python train.py --train_examples=39062 --noise_aug=0.002 --hop_length=160 --task="enhancement" --norm="batchnorm" --block="basic" --upsampling="nearest_conv" --optimizer="ademamix" --lr=0.0016 --eps=1e-10 --epochs=51.1
Rows from block 4, named by matrix and row number. Rows with one number belong to one channel. Each number is 200 + 30 x the weight over its row's rms, rounded and kept within 0 to 999. All counts start at 0. After the name is the row's rms in percent of the matrix's.
# convs0: first 3x3 conv (model.mid.0.convs.0.weight, 192x192x3x3), inputs 152-159, a 3x3 kernel for each
# convs1: second 3x3 conv (model.mid.0.convs.1.weight, 192x192x3x3, transposed), outputs 152-159, a 3x3 kernel for each
convs0.44,012,202,198,203,216,209,213,248,245,248,199,209,215,235,238,243,289,289,282,184,198,192,202,204,207,178,186,179,176,180,168,181,191,184,215,216,216,175,173,173,231,229,231,217,226,222,186,189,180,200,200,193,211,216,214,161,161,171,214,216,216,192,195,192,196,200,195,231,229,219,228,230,223
convs0.45,012,226,215,219,217,204,214,209,199,215,188,170,173,216,202,210,217,210,219,155,157,143,198,203,189,219,233,216,185,189,184,144,151,138,143,150,135,199,212,200,214,221,219,235,243,239,196,203,198,204,207,196,157,162,140,209,208,198,246,253,248,241,251,246,199,210,200,209,220,214,207,218,208
convs0.46,016,193,191,198,240,237,242,240,235,240,216,205,215,266,258,264,243,244,251,161,170,164,206,218,205,213,228,220,209,213,207,197,204,195,193,200,194,221,235,235,219,228,230,232,238,237,213,221,210,195,199,190,202,204,193,171,178,174,225,231,226,229,236,232,225,237,234,225,238,236,213,224,219
convs0.47,010,204,196,197,201,184,183,200,174,184,192,184,188,229,213,215,224,220,213,181,194,177,199,208,194,205,219,206,228,234,226,180,187,173,139,146,136,142,150,148,197,204,204,217,223,221,247,247,244,237,234,235,176,179,174,163,163,161,230,234,228,230,235,236,206,216,206,190,202,193,196,203,197
convs0.48,015,218,226,214,248,253,244,254,257,250,219,216,214,241,235,233,213,205,204,203,198,195,196,195,182,174,176,162,221,222,215,198,204,196,197,203,198,200,197,200,178,170,172,136,132,129,243,247,241,218,221,219,209,217,209,226,227,220,194,189,184,156,148,147,235,234,239,186,182,181,186,188,189
convs0.49,020,141,146,137,152,157,153,206,201,205,215,207,207,188,178,181,210,200,206,198,193,195,190,195,184,124,121,109,213,215,217,230,228,233,217,219,219,248,248,248,175,173,172,117,117,104,174,177,179,212,214,213,212,219,218,225,224,226,197,193,190,140,135,126,195,190,191,184,177,175,168,159,155
convs0.50,015,205,207,213,211,214,221,185,182,193,242,244,245,214,206,215,184,179,190,227,218,215,220,215,217,128,123,126,189,191,189,210,212,211,219,224,220,177,175,176,165,163,162,135,135,129,173,176,173,193,198,194,215,223,221,204,202,210,188,191,186,149,157,151,94,90,89,146,138,134,179,172,171
convs0.51,009,233,232,236,195,193,204,185,175,189,252,251,253,213,209,221,198,189,208,214,238,230,183,205,196,202,211,208,208,214,215,238,237,241,249,253,242,232,231,221,200,201,193,163,166,168,162,171,165,226,224,225,272,274,270,145,137,139,144,146,132,162,162,158,222,232,227,210,214,212,228,225,223
convs0.52,065,182,186,189,204,212,208,239,242,240,176,176,182,178,177,178,186,183,185,183,181,186,171,174,170,133,133,133,219,221,222,222,224,224,225,226,223,202,209,210,162,162,167,137,136,140,210,211,211,226,226,226,239,244,238,181,186,188,176,176,178,166,165,166,188,195,193,177,177,181,179,181,182
convs0.53,009,272,277,277,227,227,235,249,243,254,259,262,262,202,194,202,245,228,241,166,172,155,151,161,138,202,210,190,206,215,209,206,210,209,233,238,230,194,187,186,213,213,211,195,201,195,154,162,152,188,187,183,210,215,206,126,109,110,182,177,172,161,164,160,164,183,166,167,176,163,210,211,205
convs0.54,014,138,134,134,186,188,187,195,192,200,181,187,187,185,196,193,167,168,171,248,248,245,228,221,224,153,146,144,185,186,182,184,187,186,168,174,167,172,177,174,168,172,169,177,181,178,223,222,217,202,204,202,194,197,194,221,221,226,184,182,183,194,194,193,198,199,199,200,199,203,192,195,196
convs0.55,018,226,223,219,219,216,212,229,223,222,188,192,187,183,181,182,166,159,161,185,183,183,167,168,167,152,154,153,196,202,198,184,190,187,206,208,209,194,189,187,172,173,171,173,177,172,210,212,211,197,201,195,195,199,195,142,133,130,157,152,154,165,164,162,209,208,208,171,173,171,132,142,133
convs0.56,011,201,202,187,184,195,188,165,166,159,182,185,176,158,163,154,92,94,99,209,209,212,174,177,182,167,170,167,230,232,235,210,210,214,227,228,221,249,239,249,167,157,162,152,146,149,212,218,221,199,200,206,221,227,226,225,220,225,153,147,149,135,128,125,234,233,239,197,199,207,196,196,195
convs0.57,016,214,208,212,238,220,223,228,208,213,222,208,211,270,250,247,291,268,260,187,184,176,221,221,213,241,239,230,212,216,212,160,165,160,154,152,153,211,213,197,215,219,213,227,231,227,228,231,226,212,214,206,137,142,133,224,222,215,227,230,226,228,229,228,206,206,203,210,211,212,213,214,211
convs0.58,017,229,231,231,233,228,235,167,158,162,252,258,248,234,236,224,181,183,180,230,229,230,244,236,245,213,211,210,187,188,184,188,191,184,203,203,202,229,229,226,212,205,210,191,189,188,191,191,190,189,187,190,235,236,235,189,191,187,138,140,146,160,161,159,199,195,202,198,189,196,224,224,223
convs0.59,010,188,196,195,180,183,179,172,172,163,185,191,190,171,171,165,163,163,158,178,163,169,186,176,184,174,162,165,204,199,206,206,198,207,200,194,201,209,207,208,189,187,189,161,161,163,204,201,202,176,172,175,195,192,200,218,214,215,200,195,205,157,156,162,155,150,150,188,191,187,203,200,203
convs0.60,018,203,210,199,202,203,202,188,189,187,265,272,267,221,227,226,175,177,182,260,263,250,231,237,227,165,172,153,205,208,202,202,205,202,213,209,207,195,199,200,218,219,225,170,176,175,157,160,151,202,203,195,217,219,216,241,240,242,193,194,195,156,154,154,207,197,215,209,212,210,216,216,216
convs0.61,011,241,242,230,242,227,221,258,235,230,253,253,240,231,224,209,200,187,171,195,207,194,199,206,192,218,219,211,210,207,214,213,206,213,210,204,203,238,236,237,216,216,217,193,197,198,176,175,176,202,195,202,245,238,245,196,190,191,195,194,194,153,152,152,210,215,211,194,200,192,190,193,177
convs0.62,016,187,189,191,180,182,181,193,196,192,195,199,198,181,182,184,135,133,138,218,208,207,188,184,179,163,163,154,186,188,182,194,198,193,214,214,208,191,182,184,160,154,154,142,138,141,200,205,195,177,183,175,220,228,218,219,208,205,200,196,194,187,182,179,149,147,142,165,167,161,183,186,181
convs0.63,009,242,237,236,225,216,219,170,156,167,194,206,209,183,191,193,185,194,192,170,188,178,204,208,201,224,223,221,227,224,224,211,210,206,209,209,211,176,174,165,225,210,218,219,218,218,186,186,187,191,184,193,234,232,240,154,155,140,221,205,206,219,211,216,149,153,153,172,169,172,191,187,188
convs0.64,009,162,160,172,215,215,237,258,256,283,209,212,225,213,218,231,241,236,251,226,227,233,216,220,214,198,192,197,191,186,182,172,176,165,227,230,213,164,155,158,210,208,203,189,190,189,229,222,218,175,174,166,183,186,166,191,191,207,182,179,183,204,201,198,190,191,186,208,208,206,220,223,219
convs0.65,017,195,195,201,192,189,193,219,214,222,153,149,151,145,146,145,137,130,132,174,172,177,158,155,164,143,142,151,202,205,207,204,206,205,232,234,232,178,182,180,162,162,162,146,150,133,210,212,217,199,200,207,179,186,187,206,206,197,182,182,182,164,162,159,203,201,204,170,165,167,174,173,173
convs0.66,013,210,197,195,201,195,187,200,198,199,210,194,192,226,218,221,245,236,237,174,180,165,232,237,224,243,252,236,195,202,196,176,183,174,198,213,199,202,213,209,270,276,277,275,284,280,203,206,201,206,206,198,179,183,171,173,168,161,268,270,269,296,303,299,205,214,207,197,208,206,205,208,210
convs0.67,015,207,210,213,183,183,187,220,219,223,219,225,228,190,194,201,195,198,206,193,202,197,170,174,166,103,112,93,211,210,206,225,225,223,214,215,208,174,172,172,122,120,134,107,112,110,181,182,173,211,219,208,224,231,225,171,166,167,159,154,150,163,160,156,160,164,157,162,171,157,167,169,165
convs0.68,017,199,201,200,134,137,141,104,108,107,188,187,189,143,144,153,97,106,108,197,194,203,151,152,160,178,180,185,213,221,217,205,205,210,218,219,215,228,218,220,164,160,162,167,165,167,232,233,235,194,191,189,218,220,217,186,183,180,164,169,167,187,186,188,206,204,207,180,182,183,175,178,180
convs0.69,022,213,211,214,165,165,171,133,124,132,187,192,187,130,140,143,124,128,127,202,209,205,197,198,203,203,208,207,219,215,215,178,182,173,175,178,174,140,143,142,203,197,199,198,199,197,204,201,208,209,207,209,204,206,206,140,147,146,191,187,195,196,197,197,178,181,180,200,191,196,192,193,189
convs0.70,013,268,264,264,219,217,223,214,198,215,270,278,271,241,245,244,267,272,265,245,247,249,205,211,212,153,161,161,176,173,175,209,204,209,236,227,231,185,191,211,220,237,246,191,210,215,187,192,193,208,211,210,226,220,225,188,180,182,216,224,219,166,179,177,181,185,179,185,199,192,211,223,213
convs0.71,012,167,179,179,176,187,190,218,229,236,170,168,170,192,189,194,221,209,212,226,223,219,207,201,203,186,193,176,200,208,207,186,189,192,206,207,206,258,256,253,199,201,201,186,184,181,182,189,191,163,175,172,164,175,170,241,238,235,196,196,194,175,176,170,236,242,243,193,203,199,181,182,178
convs0.72,009,152,155,158,186,186,198,219,222,228,179,196,200,188,203,211,184,193,200,204,207,208,219,222,219,120,120,128,191,192,188,219,220,219,196,198,193,200,205,211,180,186,182,139,138,134,211,213,203,214,222,218,202,212,207,206,209,217,200,202,199,164,171,160,140,140,131,180,176,176,191,193,189
convs0.73,017,213,209,215,226,220,228,212,199,211,204,195,197,225,212,222,244,232,239,179,190,173,227,238,220,242,255,236,199,202,198,175,181,169,185,190,182,165,176,176,240,257,254,308,329,318,199,202,198,195,203,190,160,169,149,177,181,181,254,263,261,323,346,330,208,217,211,208,217,212,220,229,229
convs0.74,038,229,234,231,246,250,250,235,238,230,282,288,290,269,275,273,257,262,260,250,253,254,244,251,251,207,211,210,177,179,176,192,192,192,202,203,204,236,232,231,214,210,215,206,205,206,179,181,178,183,184,186,213,212,214,222,221,223,182,179,182,181,180,182,204,205,206,210,208,213,225,228,228
convs0.75,011,216,214,222,188,190,205,184,177,181,155,151,163,164,164,179,222,217,222,209,215,228,181,187,194,207,224,220,208,212,199,168,179,161,181,185,178,154,151,148,190,187,193,217,215,212,177,185,175,216,225,202,126,138,113,200,206,218,177,172,182,206,204,204,219,217,220,199,193,200,187,188,187
convs0.76,017,198,195,205,172,160,178,125,111,140,152,147,159,99,96,111,163,158,174,160,169,158,202,205,198,229,240,232,231,229,227,192,196,186,167,176,165,169,179,172,197,201,197,214,218,217,212,210,213,208,208,207,184,188,180,158,170,160,212,212,206,229,236,234,188,191,187,200,200,199,185,189,189
convs0.77,011,125,124,132,195,187,197,232,219,236,185,197,193,222,220,229,243,239,241,186,188,181,174,169,164,129,126,121,201,205,198,210,214,208,203,208,200,175,173,178,135,141,135,131,129,120,214,216,209,214,223,219,207,222,210,188,190,199,184,189,189,174,182,173,169,176,168,145,152,138,187,187,173
convs0.78,012,163,164,169,159,154,156,191,178,185,164,170,172,139,136,146,152,139,143,112,124,103,155,161,146,219,222,212,212,213,218,211,209,210,202,206,192,161,157,150,206,197,197,202,203,199,152,155,147,186,183,185,239,241,236,176,170,162,207,206,199,188,185,187,123,129,119,172,177,172,210,211,204
convs0.79,026,234,237,234,246,249,242,218,217,214,277,278,272,269,266,258,276,273,260,251,258,249,240,247,232,214,220,200,181,185,180,200,200,200,222,221,220,250,246,248,221,221,226,195,196,196,164,170,166,198,202,198,219,215,218,223,217,219,210,203,206,168,160,159,209,209,210,201,205,203,218,222,219
convs0.80,012,224,226,221,227,216,221,214,210,210,177,177,174,230,232,232,249,250,249,173,184,169,170,188,173,190,209,196,206,210,203,193,192,185,153,153,146,218,211,216,205,197,203,217,214,220,227,228,227,219,214,213,157,151,147,195,190,191,205,202,201,206,208,209,178,183,183,206,217,215,204,209,208
convs0.81,010,179,180,180,161,157,155,114,109,111,174,176,175,172,179,174,126,128,118,208,209,209,187,193,192,256,253,252,235,237,237,209,201,205,196,195,191,238,229,232,153,150,158,174,174,182,223,222,227,185,182,183,179,176,178,218,219,209,166,162,163,174,170,172,239,231,235,196,195,205,192,198,197
convs0.82,012,235,238,242,255,257,267,249,257,268,262,262,255,265,264,262,285,275,280,190,196,188,222,218,221,229,227,226,210,212,212,202,204,201,202,207,203,242,244,239,226,224,224,228,225,225,179,184,185,204,205,206,247,251,247,199,198,184,203,196,196,211,210,211,213,214,218,219,217,218,207,203,209
convs0.83,013,221,216,223,212,203,215,127,108,126,209,214,217,139,134,142,71,66,75,167,180,170,186,188,189,211,211,211,220,218,218,207,207,203,204,205,199,178,181,177,189,185,191,191,189,191,183,186,188,205,210,215,235,238,239,154,161,157,180,179,182,183,182,185,188,190,190,198,196,198,208,204,203
convs0.84,011,219,223,224,222,224,216,165,162,154,241,249,256,188,191,202,205,204,207,271,281,292,237,245,255,207,212,212,179,182,172,206,207,204,243,239,242,246,241,248,199,190,198,173,167,168,150,150,149,195,193,189,231,227,228,254,248,258,159,147,154,145,140,141,205,206,208,185,187,188,205,208,208
convs0.85,070,190,191,193,205,207,211,204,208,211,225,229,231,220,223,226,218,220,226,236,235,235,219,219,219,206,207,203,181,184,179,190,193,190,197,198,197,213,213,213,205,206,209,188,188,187,188,189,184,185,191,185,195,200,195,208,206,208,193,194,193,187,188,187,208,205,210,212,212,214,199,199,201
convs0.86,025,206,203,195,231,227,225,266,264,262,196,201,196,226,225,220,256,252,246,208,207,204,194,195,187,166,171,157,189,190,187,184,188,187,187,186,186,218,217,218,193,190,191,198,198,196,204,205,199,193,195,190,209,215,208,191,189,185,199,196,194,198,196,192,222,222,224,195,199,196,178,184,174
convs0.87,016,213,212,214,178,182,185,127,126,132,163,170,175,135,137,139,110,110,116,213,219,217,216,216,222,207,209,213,210,206,210,190,194,193,181,186,184,169,170,159,184,175,177,176,174,174,241,238,249,215,210,222,206,212,209,158,168,158,175,170,173,169,167,170,162,163,165,181,174,180,202,199,201
convs0.88,010,194,188,196,191,177,190,181,166,176,190,178,180,195,192,195,202,196,197,167,172,158,206,221,204,231,240,222,227,232,228,200,206,195,179,184,173,170,192,188,202,212,207,238,244,242,217,217,212,199,201,192,168,169,157,151,156,150,222,230,221,237,245,237,222,235,226,217,231,224,206,215,207
convs0.89,017,170,162,152,190,191,181,253,245,245,163,156,146,195,187,182,238,229,221,181,185,181,177,182,173,193,196,188,246,249,246,224,222,219,243,240,234,240,241,245,192,196,195,156,158,157,224,225,226,228,231,230,227,230,223,186,186,189,183,184,183,172,173,171,216,224,218,208,213,207,205,210,202
convs0.90,022,185,183,181,221,217,223,217,212,223,247,249,249,248,244,248,279,273,281,229,228,232,191,192,198,217,223,220,163,168,166,187,192,191,211,213,211,222,221,222,245,250,245,218,228,218,164,165,166,181,183,180,210,214,211,191,190,194,192,198,199,169,177,174,222,226,225,223,233,225,236,240,236
convs1.44,078,181,172,167,193,193,185,202,200,197,240,240,240,229,229,237,222,225,232,119,119,116,198,202,197,216,224,207,230,230,225,203,203,201,222,221,220,215,216,214,245,244,242,228,227,223,224,225,214,204,197,197,190,191,189,222,225,226,197,199,198,203,205,203,188,187,183,223,222,220,225,229,224
convs1.45,131,217,219,220,231,232,232,219,216,219,192,196,191,188,188,185,193,194,190,245,241,245,253,247,251,237,232,232,175,172,170,191,189,188,190,190,188,196,196,197,200,200,201,201,201,200,150,144,138,177,174,173,173,171,172,191,186,184,201,198,198,204,203,202,222,221,221,219,218,218,214,213,214
convs1.46,086,199,198,195,203,201,198,193,189,191,209,214,213,218,221,223,215,216,216,246,237,237,255,240,246,242,227,230,179,178,180,197,195,196,205,205,206,204,205,206,212,212,214,202,202,204,121,114,108,142,142,135,139,137,138,191,186,186,199,194,197,214,211,211,215,213,213,240,238,237,220,218,216
convs1.47,062,201,199,196,216,213,209,209,210,206,187,187,180,215,213,215,195,200,200,229,234,227,233,220,213,221,221,222,184,184,179,197,195,194,199,202,201,210,210,211,215,213,217,204,199,203,145,126,145,177,166,166,195,188,178,196,193,192,201,202,200,218,219,217,184,179,179,234,230,230,220,216,219
convs1.48,157,222,226,228,218,222,220,219,222,221,198,194,193,185,181,182,179,175,173,232,234,232,232,234,232,253,259,258,189,189,189,184,184,180,188,187,184,193,191,191,189,185,186,193,189,191,189,195,188,171,172,166,182,185,180,204,205,202,205,206,204,204,206,205,225,226,227,221,223,225,222,223,226
convs1.49,141,213,213,209,217,215,214,221,223,221,238,233,240,242,237,246,219,216,220,205,205,192,236,240,232,244,242,243,188,190,189,195,198,196,200,201,201,179,185,184,177,181,181,179,181,181,134,132,120,146,150,135,146,149,136,172,175,170,189,189,187,203,206,204,203,207,204,223,226,224,220,221,220
convs1.50,125,199,200,197,209,211,205,224,226,220,216,213,218,228,225,232,222,223,227,139,136,135,164,165,161,188,191,189,214,216,212,193,195,190,199,201,191,200,200,195,188,189,184,182,181,178,190,198,193,157,153,151,153,154,140,205,208,205,208,211,209,199,200,199,186,188,188,229,231,232,247,252,250
convs1.51,182,218,217,213,224,223,217,210,209,202,229,230,232,233,233,236,227,230,231,195,191,186,236,230,225,280,277,276,212,210,210,215,212,212,204,203,202,196,196,195,192,192,191,199,200,202,157,150,149,141,134,127,131,124,116,211,210,210,212,210,210,208,205,206,207,207,206,221,221,221,221,221,220
convs1.52,093,215,214,215,224,224,222,216,217,215,201,202,201,191,190,194,199,195,198,228,219,210,246,247,234,243,246,245,160,160,160,182,179,181,190,189,190,186,187,187,180,180,180,157,157,155,141,146,139,167,170,166,169,168,163,184,179,170,228,225,217,226,225,221,213,210,208,206,206,206,211,214,213
convs1.53,144,223,223,221,225,224,222,219,217,212,221,223,224,226,229,230,214,216,216,203,197,198,241,236,239,285,279,286,208,205,205,209,203,204,195,191,189,203,202,203,203,201,205,205,206,208,159,153,150,151,146,141,150,141,138,215,213,211,213,213,211,206,202,199,203,201,202,219,216,218,226,225,224
convs1.54,045,193,194,191,214,218,214,263,265,261,184,187,183,203,200,195,198,193,190,207,209,200,208,220,213,200,207,200,218,218,219,182,178,179,199,197,199,202,204,201,192,194,190,173,174,172,225,237,226,181,182,180,204,209,204,209,207,203,194,191,191,163,159,161,213,212,214,237,236,237,253,255,254
convs1.55,142,204,206,204,208,212,211,230,233,234,194,195,193,204,204,205,219,219,223,188,190,188,218,223,225,239,243,244,198,199,198,197,200,199,197,198,195,214,212,214,199,196,197,176,173,173,199,199,194,179,179,174,155,154,147,227,226,224,215,216,214,215,217,214,218,220,221,230,232,235,229,231,233
convs1.56,095,218,216,214,228,226,223,222,221,219,193,199,193,189,192,186,186,186,180,240,243,235,241,245,241,229,233,227,172,168,167,189,184,185,205,203,201,196,198,197,188,187,188,151,150,150,176,174,178,184,178,186,185,177,184,174,173,166,216,216,213,204,205,204,213,213,209,207,206,204,195,194,192
convs1.57,088,212,211,207,220,214,212,215,212,210,214,209,212,198,195,199,216,212,211,255,249,253,280,277,276,249,247,246,182,175,176,206,198,200,196,193,193,197,197,199,190,188,194,186,186,189,108,106,92,171,159,150,159,154,148,192,191,187,199,196,193,214,213,209,197,197,195,212,212,212,210,210,208
convs1.58,045,175,168,161,202,205,195,227,230,220,230,228,230,203,205,209,180,179,188,169,180,158,199,200,181,267,280,242,222,222,221,203,202,202,233,228,231,212,216,214,196,198,195,161,160,159,226,222,210,194,185,179,226,213,206,246,245,246,214,214,213,219,215,216,209,210,202,193,192,193,191,193,187
convs1.59,045,211,206,208,219,214,218,220,215,218,210,206,204,201,195,197,162,158,162,194,189,193,185,185,182,206,204,187,194,196,192,175,176,174,224,222,225,196,201,197,160,169,161,191,201,189,274,280,273,247,250,245,263,262,266,173,178,176,188,195,190,147,157,152,200,200,201,158,158,154,163,164,151
convs1.60,073,211,209,209,202,207,204,207,206,205,223,220,222,214,211,212,186,187,184,178,180,167,241,241,240,222,224,227,223,224,223,195,196,192,202,205,202,199,198,197,195,191,190,202,198,198,144,156,140,149,149,139,206,206,202,204,207,202,189,193,187,175,178,175,198,197,198,232,232,236,237,239,240
convs1.61,118,220,221,224,226,229,231,213,216,217,192,192,189,188,188,184,175,175,170,210,206,206,221,216,216,242,239,242,201,197,198,206,203,205,194,191,193,189,188,187,186,184,184,193,192,192,197,194,197,205,205,204,173,175,174,202,200,200,206,203,204,211,209,208,214,212,211,224,221,222,229,227,228
convs1.62,063,213,214,209,223,226,219,239,240,237,216,216,216,193,189,189,197,196,192,212,204,202,253,256,255,225,226,222,184,183,183,191,189,190,189,192,194,213,215,214,182,184,188,170,170,169,159,160,156,161,161,160,167,171,168,204,209,206,202,202,196,189,187,181,226,229,227,215,217,215,235,236,233
convs1.63,037,156,155,154,162,163,160,150,149,141,185,191,187,205,212,208,186,184,182,170,162,148,193,183,167,225,222,204,235,229,236,216,213,218,206,201,208,202,200,198,203,200,198,212,210,208,261,256,260,204,205,209,194,198,203,193,191,196,199,200,200,223,220,221,233,231,221,219,214,210,235,232,224
convs1.64,071,215,211,214,232,230,235,253,252,262,206,211,201,216,218,212,229,232,231,199,215,201,236,243,234,238,251,246,195,197,197,184,185,184,198,198,198,203,204,202,182,180,180,181,175,173,221,222,223,175,187,180,156,168,163,221,221,220,208,208,206,220,222,220,208,215,211,212,216,222,229,238,241
convs1.65,112,207,208,205,218,218,214,240,239,238,188,189,188,207,208,209,218,216,220,218,208,205,229,230,222,264,262,259,192,191,190,202,201,201,203,202,204,199,202,201,184,189,187,167,171,172,199,199,196,173,172,175,156,157,156,206,202,200,214,208,208,225,220,220,211,211,211,220,220,220,229,228,229
convs1.66,103,240,233,233,230,227,226,218,216,215,196,201,199,190,194,192,192,193,192,228,223,225,240,233,235,234,227,228,148,146,145,190,187,188,189,188,189,186,186,187,213,212,212,211,211,210,143,140,137,176,171,175,177,173,175,177,172,171,189,188,187,202,201,200,228,222,220,221,218,218,211,210,210
convs1.67,182,223,224,222,224,225,222,222,222,220,205,204,206,212,211,213,201,201,201,195,191,187,220,224,224,232,231,236,202,202,200,185,185,183,187,188,184,200,199,199,191,191,190,187,186,187,172,169,163,152,155,147,173,170,167,206,207,202,214,215,213,202,204,202,217,219,218,231,233,232,231,233,232
convs1.68,070,196,195,191,210,203,202,209,206,212,186,193,183,208,208,203,218,217,217,237,231,228,234,228,226,236,227,234,165,167,168,196,195,197,210,210,210,211,211,210,192,194,194,141,138,137,189,183,203,177,180,180,139,140,137,191,193,188,190,185,188,206,204,205,173,170,169,213,211,212,202,199,204
convs1.69,045,162,161,154,155,164,151,179,183,176,197,196,194,171,175,171,182,183,186,163,152,145,234,221,208,254,245,222,223,224,223,199,197,197,224,223,227,212,218,215,208,210,208,209,212,207,222,226,219,196,196,196,204,201,207,243,246,250,196,196,195,210,211,211,232,234,225,206,204,196,208,213,200
convs1.70,047,201,196,183,191,185,175,186,179,171,191,195,196,158,163,163,152,156,155,201,186,185,203,190,209,212,197,210,199,196,196,217,213,219,171,172,165,205,209,199,216,216,210,213,216,208,137,119,102,208,188,172,181,163,148,219,210,215,219,207,211,228,217,220,155,149,142,202,201,198,225,222,216
convs1.71,156,215,216,213,219,220,217,232,235,232,209,207,207,212,212,215,206,205,207,236,232,228,250,252,250,255,256,257,174,173,171,196,192,191,201,199,199,195,195,195,188,189,190,177,178,178,156,156,143,163,160,148,159,157,146,205,202,197,208,206,204,209,207,206,207,207,209,218,220,221,215,217,218
convs1.72,096,189,186,187,206,203,204,226,226,224,194,196,196,214,212,212,219,222,223,142,140,141,151,145,148,176,172,180,211,217,212,178,184,179,189,191,189,212,215,211,183,188,181,182,183,179,215,219,215,172,179,172,159,165,162,200,202,202,193,195,196,177,177,178,183,186,185,225,227,227,249,252,252
convs1.73,069,210,211,207,230,225,221,209,203,203,204,207,208,194,196,198,204,205,206,210,209,193,225,224,216,223,217,212,166,154,148,194,190,188,181,180,179,202,198,200,224,224,223,226,225,223,173,152,161,179,171,168,164,158,154,176,173,172,194,191,191,206,206,205,243,240,241,237,236,236,222,221,222
convs1.74,063,221,222,213,226,223,215,225,224,214,201,200,201,188,191,190,196,201,204,157,146,136,213,206,190,264,257,245,226,223,223,201,198,199,193,190,191,182,185,181,181,182,180,177,179,176,246,240,236,212,198,195,184,173,169,219,218,216,207,207,207,207,205,204,163,163,159,196,195,192,238,233,234
convs1.75,068,197,204,197,224,233,222,209,218,209,229,231,237,202,199,211,210,212,217,171,176,158,212,219,211,226,225,217,204,203,206,201,204,202,196,194,192,203,208,207,204,208,206,182,184,180,156,165,152,163,165,148,192,194,178,203,201,202,214,212,212,216,217,214,232,239,238,230,233,229,211,215,213
convs1.76,127,212,214,212,235,237,232,227,223,222,210,209,210,198,198,201,203,202,205,206,201,198,242,239,231,271,271,260,208,207,206,205,203,202,203,202,202,210,210,210,203,202,202,199,199,198,183,183,176,172,168,159,153,152,143,208,209,210,207,208,207,219,220,219,222,226,222,216,218,215,222,226,222
convs1.77,184,214,213,212,224,223,222,219,220,218,207,209,209,206,204,205,201,201,202,214,204,205,242,238,242,246,239,245,195,199,197,188,193,191,192,193,191,197,199,196,188,189,187,185,185,182,142,141,135,143,144,137,157,160,158,196,196,197,211,208,209,217,214,215,228,229,227,235,235,236,230,231,229
convs1.78,159,217,218,219,233,231,232,225,223,223,210,209,207,210,210,208,190,189,187,218,215,210,248,244,237,275,269,266,200,198,198,202,201,201,202,200,201,200,200,201,199,197,199,198,195,200,193,187,188,176,171,170,174,166,165,203,202,200,211,210,207,209,207,206,210,210,209,213,213,213,217,218,217
convs1.79,075,203,203,195,206,211,194,195,198,183,226,223,232,207,205,212,200,197,205,187,184,177,233,239,230,267,271,265,225,222,220,223,222,221,190,195,189,199,202,195,209,209,201,213,213,209,152,149,139,204,199,185,206,198,182,214,211,211,216,214,213,197,195,194,177,179,177,201,202,204,223,223,222
convs1.80,049,198,189,191,189,184,185,209,197,201,175,176,170,185,191,184,180,182,178,245,233,235,223,210,212,202,186,191,180,171,174,193,186,191,178,171,178,214,215,217,188,189,194,170,175,179,248,213,224,269,248,251,228,208,217,199,193,190,182,173,170,205,193,189,145,135,135,176,163,163,197,182,180
convs1.81,067,205,207,205,208,210,208,214,219,219,184,179,173,175,174,169,188,188,180,258,263,257,236,240,235,219,220,218,163,163,164,192,188,190,200,198,197,203,204,203,189,189,189,145,142,143,163,160,165,197,194,195,188,184,182,160,160,156,190,190,187,204,203,202,187,187,188,197,197,198,174,175,174
convs1.82,074,214,213,199,226,218,207,209,204,193,210,212,208,210,212,206,192,188,187,188,182,177,229,217,216,318,298,291,203,200,200,201,197,199,191,189,191,188,190,188,196,197,195,208,209,209,210,200,198,188,185,184,172,165,162,194,190,194,188,186,186,211,207,209,199,199,190,216,215,206,230,226,222
convs1.83,111,220,219,214,231,230,224,213,212,204,228,230,228,226,227,228,218,219,221,194,188,184,228,222,217,282,278,274,211,210,207,207,205,204,217,215,216,199,200,198,193,194,191,194,194,193,177,173,175,141,140,138,143,139,134,220,218,220,210,208,209,213,211,214,214,214,211,215,215,211,223,221,220
convs1.84,038,221,225,221,230,232,228,247,250,246,204,209,206,166,170,163,175,179,172,161,160,154,213,205,207,215,215,213,218,213,220,203,198,203,201,192,192,191,192,183,173,172,166,95,93,89,222,209,219,239,227,231,208,191,205,227,226,226,214,213,214,212,210,209,140,138,134,150,144,146,146,140,144
convs1.85,076,214,209,212,224,221,221,232,231,228,208,214,207,197,201,192,185,188,180,221,215,215,243,236,245,233,228,232,229,226,227,199,196,199,206,203,205,187,189,185,188,189,188,192,194,192,171,168,168,154,150,154,194,184,198,212,209,207,207,204,204,183,183,183,217,211,215,238,233,236,236,233,236
convs1.86,061,193,198,194,200,202,197,225,226,224,181,177,175,165,164,163,159,159,156,217,219,205,198,198,195,222,224,223,183,180,181,188,187,182,187,188,185,212,210,214,196,192,196,141,135,138,196,199,201,221,229,219,205,202,199,234,234,227,222,220,218,203,204,201,204,202,204,218,219,219,221,219,221
convs1.87,050,148,154,147,193,203,190,203,206,196,195,196,195,201,202,202,194,195,201,171,165,156,182,175,158,223,219,198,222,221,224,204,202,206,234,230,237,219,218,215,189,186,183,174,168,164,245,246,243,200,193,199,215,215,212,214,214,217,208,207,210,213,213,216,233,237,227,202,201,191,205,207,198
convs1.88,107,226,229,227,222,219,221,223,222,222,199,199,198,193,194,190,205,203,199,249,263,259,234,242,236,229,236,231,178,172,170,197,194,192,193,193,191,204,200,204,214,212,214,210,207,208,159,152,151,180,179,178,175,172,170,176,177,173,203,204,201,212,213,210,215,216,213,218,219,216,214,215,213
convs1.89,091,221,220,221,220,221,219,232,234,236,192,188,187,204,199,196,196,188,188,224,224,217,217,221,215,258,262,259,151,146,145,184,179,180,197,198,195,187,190,190,183,185,186,171,172,172,169,171,164,192,192,192,183,187,180,171,168,159,202,199,196,215,213,212,183,182,183,193,194,193,200,204,201
convs1.90,113,199,197,186,200,203,192,217,220,210,237,237,241,225,224,231,214,212,217,216,212,192,252,246,233,252,246,235,217,217,218,215,217,214,208,213,207,198,199,197,196,198,198,195,196,197,154,141,138,149,137,132,161,148,141,211,206,209,204,201,203,212,208,208,212,214,209,234,238,236,231,232,231